python train.py --dataset="views of escape-time and Newton fractals" --train_examples=145000 --image_size=64 --horizontal_flip=true --color_jitter=0.1 --encoder_parallel_block=false --encoder_moe_every=1 --encoder_experts_per_token=2 --encoder_patch_size=[4, 4] --adamw_lr_other_params=0.0028 --weight_decay=0.01
Rows from block 6 of the image encoder of a small contrastive image-text model, named by matrix and row number. Rows with one number within an expert belong to one neuron, the router's apart. Each number is 200 + 40 x the weight over its row's rms, rounded and kept within 0 to 999. All counts start at 0.
Before each expert's rows are labels from the 100 images, of 14848, where the router gives the expert most weight on average: "top examples" is what is common among them. Only what is clearly more common there than usual is listed. The data: views of escape-time and Newton fractals. In brackets: how many of the 100, against the usual share in percent.
# router: router (encoder.blocks.6.mlp.router.weight, 32x96, trained with AdamW), inputs 0-95
# up: expert up (encoder.blocks.6.mlp.up, 32x96x96), inputs 0-95
# down: expert down (encoder.blocks.6.mlp.down, 32x96x96, transposed), outputs 0-95

# expert 5
top examples: burning ship (54 vs 9); tricorn (45 vs 11.1)
router.5,162,211,204,191,186,212,190,208,193,237,254,283,117,233,295,190,206,243,193,189,229,143,207,208,119,224,228,164,132,238,299,211,200,196,149,249,172,149,196,235,139,154,148,178,199,231,178,258,144,225,235,198,227,222,213,231,197,202,202,155,237,195,194,259,207,257,204,232,265,184,216,230,162,162,142,253,215,190,203,180,126,137,264,97,238,191,195,214,180,210,226,237,155,240,232,171
up.0,195,235,248,155,213,247,195,227,213,208,176,181,228,195,203,223,178,227,221,96,220,215,226,221,277,198,190,174,128,203,232,233,273,123,186,208,254,183,242,270,248,252,167,180,233,173,202,178,162,239,108,220,208,198,161,229,150,212,132,120,216,156,172,221,194,170,287,157,221,218,211,236,221,251,245,176,129,208,224,223,221,161,166,148,125,251,239,166,199,285,184,172,189,201,161,164
down.0,136,226,228,138,136,218,104,200,162,229,223,212,166,270,224,239,249,224,228,113,159,224,154,220,277,237,280,228,220,243,166,200,308,141,146,259,166,150,191,273,227,221,195,174,142,221,198,224,162,169,206,146,228,191,186,194,174,166,190,231,205,171,218,230,260,191,251,166,130,185,221,242,236,200,209,198,120,216,148,190,241,227,172,207,212,171,193,147,179,163,226,207,221,188,187,235

# expert 27
top examples: quartic Julia set (37 vs 11.2); Julia set (27 vs 9.9)
router.27,237,263,282,192,220,191,183,265,134,211,232,182,217,177,224,180,193,211,227,183,127,247,267,205,202,245,237,190,222,156,280,135,145,121,170,211,129,192,212,233,259,212,230,135,226,168,153,179,182,244,157,193,175,238,195,166,239,245,218,217,122,284,196,209,158,218,145,173,233,236,187,180,209,192,164,178,221,134,249,183,172,175,164,274,157,170,139,202,270,211,218,167,126,209,195,202
up.0,152,202,212,215,295,255,157,189,192,202,211,255,115,187,188,168,280,157,269,175,164,253,271,277,157,244,175,254,155,185,189,211,223,250,164,161,267,223,173,177,203,238,165,243,197,167,189,210,189,134,210,170,173,172,275,217,169,201,179,237,246,227,181,163,175,189,174,185,279,162,217,219,167,249,168,198,113,193,207,260,162,238,189,196,181,159,178,104,223,197,199,195,156,250,229,245
down.0,191,145,273,217,211,246,235,199,225,158,168,156,206,87,178,212,201,240,207,206,170,199,240,193,233,132,195,181,126,196,216,200,223,182,194,254,166,200,203,208,160,171,255,204,170,203,237,152,242,166,162,217,225,242,216,146,192,121,154,162,211,158,221,229,219,207,179,241,221,213,184,208,177,140,228,185,207,185,309,182,135,223,250,226,183,142,306,123,260,261,199,273,223,146,229,236

# expert 25
top examples: Newton basins of three roots (51 vs 11.1); earthy (36 vs 14.2)
router.25,187,295,204,235,211,252,249,215,275,201,208,163,252,223,234,278,206,209,262,182,140,269,206,216,203,247,159,246,156,181,163,246,203,186,173,162,221,139,275,239,233,153,220,167,140,210,223,167,238,243,240,211,107,154,220,238,161,174,149,174,153,190,196,203,213,228,209,148,186,177,205,196,214,196,226,117,210,198,147,144,125,202,149,216,149,204,257,190,191,144,168,224,233,145,139,171
up.0,246,223,161,216,195,165,177,157,213,188,182,156,248,211,239,244,163,211,216,197,135,126,150,176,260,205,183,199,175,201,194,234,247,228,137,245,203,273,146,193,184,187,230,145,174,173,228,175,153,246,226,264,243,241,206,157,169,213,177,261,259,202,186,184,308,213,198,172,141,241,194,217,195,94,209,125,136,267,259,186,260,256,169,213,174,234,168,173,218,220,170,172,228,176,151,262
down.0,210,242,134,174,205,229,252,175,200,168,271,226,159,245,261,191,260,201,133,213,277,156,155,261,186,177,171,174,155,195,185,154,162,226,141,210,219,242,253,184,188,189,236,153,212,258,199,223,252,221,221,253,224,207,211,162,265,179,194,106,252,137,228,191,300,197,235,194,209,126,221,229,225,177,157,196,176,216,219,206,203,194,210,216,227,129,231,187,134,181,218,95,217,136,199,166

# expert 24
top examples: Newton basins of five roots (60 vs 12.9); pastel (40 vs 14.2); Newton basins of three roots (39 vs 11.1)
router.24,156,203,212,218,155,218,270,181,242,243,112,185,209,170,214,242,245,230,143,149,262,202,218,175,180,209,225,228,247,156,173,176,212,115,122,222,197,156,299,255,200,200,186,147,172,167,147,223,163,152,168,173,179,182,134,248,174,235,148,207,244,199,153,157,206,269,226,218,217,210,239,229,214,141,217,134,160,246,220,94,164,212,256,179,218,195,211,242,221,188,157,194,262,189,174,167
up.0,120,197,161,197,161,165,225,251,189,130,219,195,161,117,230,248,232,163,187,242,134,220,275,210,223,216,220,183,226,186,207,279,210,244,153,217,267,208,232,113,170,168,192,316,199,204,137,211,213,183,187,153,190,158,242,206,143,254,220,177,204,178,217,227,249,141,211,220,231,162,217,104,187,184,188,200,204,241,189,223,208,275,246,264,218,122,262,219,180,161,205,181,204,206,178,209
down.0,209,142,192,214,184,167,232,320,210,173,201,225,249,185,137,178,184,214,248,270,241,236,194,270,193,228,179,193,215,220,248,283,201,204,251,184,100,247,174,195,182,103,170,202,205,244,187,206,200,178,251,209,184,119,173,216,279,209,202,240,185,179,171,237,193,179,217,211,190,240,232,173,169,186,125,216,184,171,249,222,152,220,157,117,247,203,150,202,152,224,182,110,244,154,177,208

# expert 3
top examples: sine Julia set (94 vs 10.2); dark (34 vs 14.4); grey (32 vs 14.3)
router.3,229,212,246,234,233,277,130,184,189,228,168,266,223,210,186,226,152,134,154,117,155,197,194,184,197,169,217,169,149,235,250,257,178,218,226,280,141,178,223,243,138,132,152,148,167,136,196,126,144,246,173,154,177,197,155,262,121,206,212,113,184,206,210,264,159,221,193,209,264,220,201,177,167,187,230,208,250,239,176,181,205,211,223,237,216,232,197,179,211,216,235,215,209,118,194,166
up.0,146,187,194,160,230,200,168,221,264,260,151,186,237,254,179,256,141,144,198,231,190,207,170,270,186,220,225,157,195,248,270,238,146,184,197,260,242,244,280,169,147,270,158,218,231,197,147,213,191,195,277,252,116,186,252,170,198,141,154,243,187,236,210,110,153,164,163,171,219,229,213,152,179,240,128,200,212,185,202,206,238,207,236,211,205,181,235,220,237,185,178,123,228,146,230,184
down.0,183,240,242,165,233,145,179,122,182,232,208,127,208,199,288,133,249,238,201,134,230,201,211,213,213,257,210,162,160,193,199,240,229,176,163,194,193,108,196,250,149,171,254,176,218,247,249,127,214,181,174,250,81,198,132,246,248,231,209,243,206,294,185,203,221,233,239,260,203,180,194,201,185,190,221,204,176,112,217,184,182,230,248,149,230,157,174,223,156,218,241,209,212,196,192,197

# expert 9
top examples: Newton basins of five roots (84 vs 12.9)
router.9,213,174,228,239,276,214,204,236,229,257,154,222,254,188,175,224,168,203,134,121,168,213,145,198,218,182,149,200,247,175,142,232,238,253,238,166,179,255,239,157,172,116,156,145,212,211,260,161,212,204,220,257,217,214,217,200,129,213,112,182,199,248,178,221,233,171,213,176,307,247,231,179,219,267,226,115,223,234,134,195,254,194,136,165,159,196,219,152,244,212,204,205,173,217,172,195
up.0,228,217,182,138,182,220,273,156,205,177,288,187,223,160,187,172,152,164,156,262,146,228,216,171,174,239,141,157,237,186,142,149,208,269,218,270,172,218,219,292,214,193,174,199,214,164,216,168,232,288,224,148,231,213,142,253,199,153,177,138,221,118,244,240,171,227,242,236,146,206,227,195,170,138,220,243,165,148,213,231,230,218,166,195,172,217,204,279,168,169,264,227,179,159,201,203
down.0,262,151,188,240,191,240,120,158,182,143,233,286,287,157,231,205,144,235,170,257,243,136,265,229,207,194,237,156,202,276,205,190,188,145,206,273,200,215,229,154,228,196,239,206,222,219,190,234,154,180,131,213,192,157,166,206,278,214,176,187,181,177,217,173,225,176,236,278,258,217,152,133,171,229,181,154,208,227,180,151,224,215,241,143,150,206,274,171,142,168,203,208,213,197,201,149

# expert 2
top examples: tricorn (100 vs 11.1)
router.2,224,157,192,222,172,215,240,178,158,221,164,197,233,187,268,198,184,181,135,192,296,220,185,176,238,186,187,179,169,181,259,239,210,157,299,116,206,215,233,170,138,224,269,151,225,233,170,246,235,242,245,208,213,164,279,197,140,160,216,212,237,118,145,202,164,216,200,132,218,174,228,159,272,223,158,178,183,255,139,184,179,220,223,156,178,180,190,192,258,234,182,156,241,184,226,105
up.0,208,182,153,227,194,131,191,207,255,217,173,181,209,161,213,152,216,203,180,203,217,252,250,243,157,149,301,236,174,191,193,265,205,179,183,266,315,252,267,238,213,296,147,242,179,140,171,244,193,162,188,188,133,221,212,186,210,195,182,118,137,226,233,268,178,212,171,209,190,151,218,205,236,178,229,228,193,215,267,180,155,246,209,187,188,172,210,206,196,116,173,111,213,212,178,175
down.0,207,194,234,199,265,97,184,153,228,215,212,227,185,255,180,224,154,141,145,174,246,123,200,168,258,184,253,196,184,240,207,195,164,126,173,145,230,235,276,151,193,195,143,198,248,237,187,179,283,197,288,186,219,188,154,158,195,208,195,144,191,242,142,164,153,207,285,200,185,259,181,214,159,207,232,162,136,244,204,191,204,205,215,203,165,212,263,213,234,240,139,237,222,188,215,283

# expert 19
top examples: sine Julia set (39 vs 10.2); Newton basins of three roots (37 vs 11.1)
router.19,213,199,194,132,238,213,194,170,162,220,245,231,144,263,199,149,197,184,250,150,249,105,121,231,114,129,266,173,139,152,222,188,172,205,216,195,151,220,165,148,195,266,242,237,190,202,179,195,158,204,200,179,254,218,217,118,232,299,188,265,230,257,224,237,175,149,154,239,267,202,159,217,193,178,179,208,208,149,196,191,236,223,231,179,243,177,146,213,205,241,237,214,204,226,266,191
up.0,234,198,205,191,170,210,260,213,181,206,202,252,132,134,220,246,208,170,231,138,194,215,257,191,200,173,204,194,170,135,230,84,255,203,189,185,200,163,250,205,240,231,255,168,213,206,121,218,264,204,206,273,176,202,165,172,190,259,135,160,177,152,286,201,101,232,292,233,229,184,173,161,168,173,234,222,239,229,134,199,268,238,182,170,248,167,210,211,199,168,184,166,243,177,217,172
down.0,242,171,181,163,206,203,175,185,233,232,188,185,250,189,213,183,237,204,223,154,238,172,132,214,245,238,199,205,279,237,235,179,181,180,166,134,131,213,203,141,187,274,175,150,157,232,137,148,219,196,260,131,175,142,176,230,215,218,186,285,232,210,217,283,223,245,172,179,217,217,164,233,236,191,278,229,190,195,257,56,263,210,178,151,230,244,166,220,171,182,145,212,192,191,218,205

# expert 29
top examples: warm (66 vs 14.4); tricorn (48 vs 11.1); Mandelbrot set (36 vs 12.1)
router.29,188,254,239,149,209,215,198,217,210,244,187,130,178,236,232,235,211,198,229,164,119,161,203,147,186,241,264,230,169,94,192,169,204,143,147,209,137,134,162,134,169,190,153,202,220,217,195,178,123,200,211,200,181,224,205,135,204,253,239,257,171,249,224,231,187,180,162,216,230,233,114,200,159,150,180,209,243,166,213,281,198,173,178,188,263,99,260,258,183,178,161,242,186,195,188,204
up.0,179,183,225,265,182,224,177,214,176,181,165,225,158,218,172,216,148,185,239,184,210,265,171,192,185,234,291,218,116,144,207,219,173,255,207,232,276,309,185,160,201,252,251,209,197,176,172,228,155,198,150,207,218,198,286,214,253,170,200,252,272,198,204,247,155,156,243,269,178,160,166,124,185,206,216,108,178,193,144,243,157,185,168,197,187,254,168,183,234,132,151,185,171,220,203,183
down.0,246,154,201,137,185,225,273,217,136,213,203,143,203,230,139,195,203,196,277,166,154,147,203,153,298,185,204,167,167,184,177,256,264,285,173,201,184,174,146,222,206,135,124,209,267,235,225,205,202,202,200,236,250,145,199,212,268,244,173,208,239,192,191,186,170,170,228,161,210,229,222,169,222,113,192,154,214,263,224,264,239,212,210,225,213,227,156,257,148,248,157,145,209,170,181,156

# expert 6
top examples: grey (49 vs 14.3); Newton basins of three roots (39 vs 11.1); quartic Julia set (33 vs 11.2)
router.6,210,165,173,174,234,217,143,235,240,215,212,220,225,222,102,215,231,226,214,176,218,268,167,169,186,154,215,260,250,130,212,224,186,268,131,219,154,257,176,164,221,189,232,213,244,231,234,213,219,198,226,140,206,121,155,153,217,180,186,187,187,214,209,240,127,263,143,284,192,210,224,176,229,200,245,234,194,121,186,186,257,222,205,153,252,112,152,182,120,195,177,158,158,162,166,146
up.0,176,198,203,279,220,162,270,166,249,219,156,301,167,204,120,243,159,169,161,196,215,232,170,177,178,240,244,209,152,204,176,328,251,197,251,157,139,196,206,224,176,193,167,223,268,158,153,213,231,189,172,95,216,223,241,214,202,162,216,139,127,164,210,159,210,278,141,197,128,196,195,195,214,271,221,230,208,235,232,185,214,195,213,226,168,227,180,219,178,182,196,215,164,211,161,231
down.0,182,185,230,247,223,207,159,154,173,242,200,140,171,179,203,230,218,224,227,185,237,194,233,167,348,183,171,255,295,166,148,139,152,195,133,239,195,168,173,119,290,172,231,216,171,183,190,197,177,222,233,211,242,159,100,205,222,204,218,179,177,206,149,177,154,148,218,258,227,252,221,208,168,225,211,177,226,187,235,141,198,228,153,169,249,261,241,222,183,173,195,144,177,225,247,225

# expert 12
top examples: grey (66 vs 14.3); tricorn (61 vs 11.1); Mandelbrot set (32 vs 12.1)
router.12,248,213,260,259,194,216,272,210,217,231,255,234,202,214,251,236,185,186,256,191,178,112,167,159,133,158,137,265,237,138,243,160,182,223,134,199,188,178,205,136,221,224,242,224,268,229,222,214,183,202,227,255,166,194,239,185,222,229,227,186,187,286,197,218,253,253,215,263,167,213,206,173,116,156,141,226,196,239,217,108,206,235,164,175,245,143,197,261,194,178,208,248,226,250,169,217
up.0,194,116,149,184,203,141,222,233,214,240,177,276,201,265,123,186,227,204,233,243,199,250,243,193,184,211,165,173,250,152,234,274,198,222,157,238,126,239,228,201,153,257,196,196,190,236,173,153,225,208,194,205,210,227,217,240,144,145,206,109,235,113,267,175,258,217,150,185,219,263,224,237,199,220,114,197,270,207,171,150,252,204,191,163,214,173,193,192,224,231,229,124,201,180,152,188
down.0,256,186,153,165,186,273,195,228,176,180,244,232,220,263,169,156,297,197,181,311,224,259,151,226,201,194,170,224,208,152,159,247,168,220,208,247,168,212,158,152,253,222,162,193,228,169,192,201,228,182,213,193,188,222,59,141,195,195,297,236,239,225,162,198,190,193,233,203,227,236,190,198,173,112,181,212,212,225,206,158,186,196,217,226,161,156,153,154,208,162,231,171,228,273,186,138

# expert 8
top examples: Julia set (52 vs 9.9); cubic Julia set (37 vs 11.1)
router.8,261,193,171,244,193,174,193,194,179,288,238,174,216,278,213,200,163,149,274,184,131,217,228,185,188,207,234,218,195,205,218,198,243,211,224,147,138,170,222,271,195,160,216,257,229,221,168,107,216,172,173,175,181,171,181,157,206,231,283,281,161,198,108,239,239,302,144,210,156,159,194,250,225,149,236,221,165,177,233,181,219,199,134,243,239,215,211,223,169,151,201,267,215,229,183,223
up.0,265,208,227,216,234,198,209,190,175,224,218,273,157,193,233,218,153,163,213,212,154,222,217,168,206,214,163,125,135,211,251,172,121,218,306,198,215,129,185,138,216,158,164,207,208,149,234,256,193,269,191,197,139,193,174,168,223,242,183,252,261,233,209,169,256,235,156,158,200,185,205,195,231,231,292,186,99,159,195,232,217,211,192,188,305,238,223,139,196,202,210,180,190,132,184,197
down.0,149,178,241,148,214,303,245,272,212,267,266,164,170,180,263,202,216,186,173,234,237,227,261,219,165,205,128,136,220,242,184,199,225,183,245,250,205,200,183,201,231,282,192,251,245,138,145,164,166,131,152,199,248,184,178,198,193,183,181,203,145,209,160,160,288,153,175,196,203,279,198,289,185,143,218,173,126,191,201,203,194,190,189,246,125,217,176,173,201,191,177,198,202,165,213,190

# expert 4
top examples: sine Julia set (84 vs 10.2); earthy (37 vs 14.2)
router.4,132,180,208,204,216,239,151,211,252,270,229,190,256,228,168,205,205,204,178,184,163,187,258,168,213,223,219,303,227,118,216,185,187,237,242,267,182,200,171,232,154,170,156,162,214,242,153,185,187,208,143,131,224,170,170,140,157,252,202,227,142,249,209,239,140,226,210,229,292,152,224,196,221,205,263,169,269,143,168,196,168,151,182,273,196,146,177,170,240,274,236,203,151,184,233,197
up.0,212,209,243,273,161,212,246,220,213,233,238,189,211,184,274,157,190,202,295,146,240,187,178,211,173,156,191,224,160,151,142,215,145,218,203,139,182,134,247,248,127,231,226,172,135,223,191,222,149,269,201,237,217,207,266,201,223,160,236,209,200,103,216,235,231,211,217,129,167,190,233,204,189,172,164,152,220,164,174,191,140,174,286,197,183,150,241,293,208,256,167,205,173,195,211,260
down.0,175,231,227,187,188,232,168,179,203,209,201,195,236,238,191,221,190,147,189,218,247,223,214,125,184,249,178,226,193,132,197,237,158,257,185,177,313,213,262,263,193,206,195,134,210,234,191,234,163,202,217,177,195,98,231,214,236,163,218,172,294,127,196,195,268,169,190,136,162,169,193,125,265,118,170,212,220,176,210,147,215,265,205,240,146,257,155,223,218,254,151,201,205,245,177,165

# expert 18
top examples: Newton basins of three roots (80 vs 11.1); pastel (60 vs 14.2)
router.18,274,179,224,187,232,217,212,248,213,247,204,145,179,186,263,184,172,270,160,151,260,236,196,148,180,193,218,272,183,190,237,199,200,205,116,257,164,257,219,188,182,244,207,166,205,257,190,187,141,191,218,210,176,188,288,200,203,205,217,128,250,217,206,256,115,274,152,254,172,222,243,240,103,178,129,268,254,152,205,214,188,229,159,234,200,160,214,228,204,210,241,218,191,209,198,127
up.0,172,207,204,249,169,193,264,225,125,213,159,211,126,176,191,169,185,169,232,221,144,248,228,283,191,180,244,181,229,196,162,202,225,126,215,268,111,222,134,157,263,216,203,195,254,177,162,159,307,136,168,161,128,205,247,223,244,198,181,274,304,213,228,186,150,140,224,213,144,158,238,167,199,208,184,234,203,188,220,197,226,211,225,227,187,211,229,187,205,201,248,153,206,158,215,180
down.0,194,184,144,293,184,213,192,289,230,171,152,289,223,189,221,205,152,167,165,252,245,219,222,171,228,161,208,237,244,242,204,163,139,191,202,147,172,174,210,169,158,198,173,262,152,225,197,240,211,195,244,275,211,118,146,210,217,184,169,271,178,140,225,131,187,242,259,217,207,166,149,249,232,185,239,222,166,258,178,155,201,255,242,248,203,197,205,161,166,138,250,163,226,145,197,145

# expert 31
top examples: sine Julia set (85 vs 10.2)
router.31,246,251,159,231,201,195,111,131,213,218,231,249,221,169,237,190,142,200,226,171,185,183,165,182,154,207,183,190,249,217,250,191,228,208,169,185,262,238,188,270,169,104,160,196,210,241,346,185,236,204,245,235,187,259,169,216,104,185,214,219,225,187,249,176,205,188,254,188,218,197,192,191,228,187,215,237,191,210,193,115,117,182,246,180,255,230,215,216,224,280,256,220,213,212,249,223
up.0,313,197,162,160,298,228,129,205,151,147,227,188,130,260,223,118,198,273,238,179,233,234,155,213,169,175,147,187,197,119,145,181,157,214,212,165,165,256,166,241,220,128,195,171,166,252,245,221,194,237,201,225,140,224,209,215,186,275,195,228,229,184,171,190,214,235,216,209,177,220,218,246,175,267,140,245,224,197,135,232,206,202,195,226,179,179,166,200,141,178,191,195,257,198,234,246
down.0,139,230,224,147,206,227,222,249,218,229,153,174,230,220,211,271,163,216,159,230,185,247,202,226,177,180,200,178,237,195,205,207,262,212,124,139,140,258,167,229,157,166,230,202,179,208,183,140,186,172,223,158,134,211,120,201,216,273,224,184,234,227,257,241,204,172,212,216,101,163,187,205,191,214,139,182,202,79,219,191,259,257,212,257,201,173,158,254,287,139,241,203,221,193,231,241

# expert 14
top examples: quartic Julia set (48 vs 11.2); grey (32 vs 14.3); sine Julia set (31 vs 10.2)
router.14,185,173,255,183,226,187,215,176,256,215,148,240,240,194,209,260,227,144,147,169,270,228,153,251,142,225,227,210,248,183,194,148,209,150,184,280,156,222,193,233,123,125,226,184,150,158,180,159,156,199,238,154,204,245,195,277,160,113,162,174,304,210,230,209,206,197,206,239,205,267,194,262,191,151,211,216,173,174,248,245,184,173,267,182,209,192,221,272,198,245,214,201,209,164,263,182
up.0,161,203,262,196,208,155,328,237,217,105,261,181,151,214,243,167,200,224,206,138,188,222,188,181,179,201,188,224,192,174,115,151,210,141,182,199,279,140,212,134,207,233,160,193,214,150,195,181,220,165,247,187,149,170,211,200,194,232,222,155,240,182,240,214,129,190,226,236,197,170,198,209,184,208,206,184,168,166,135,211,223,235,316,165,232,274,220,158,288,221,191,266,197,206,215,183
down.0,220,238,218,177,181,163,143,196,275,168,168,242,181,238,258,221,164,197,181,234,205,124,166,221,240,163,202,153,117,189,263,220,147,286,243,231,234,241,178,190,134,156,121,195,223,171,152,173,157,201,131,139,236,195,184,268,227,252,220,226,222,188,184,254,206,265,120,145,266,176,226,204,200,252,170,222,204,212,266,203,242,232,163,239,240,208,144,175,174,245,193,189,216,227,166,155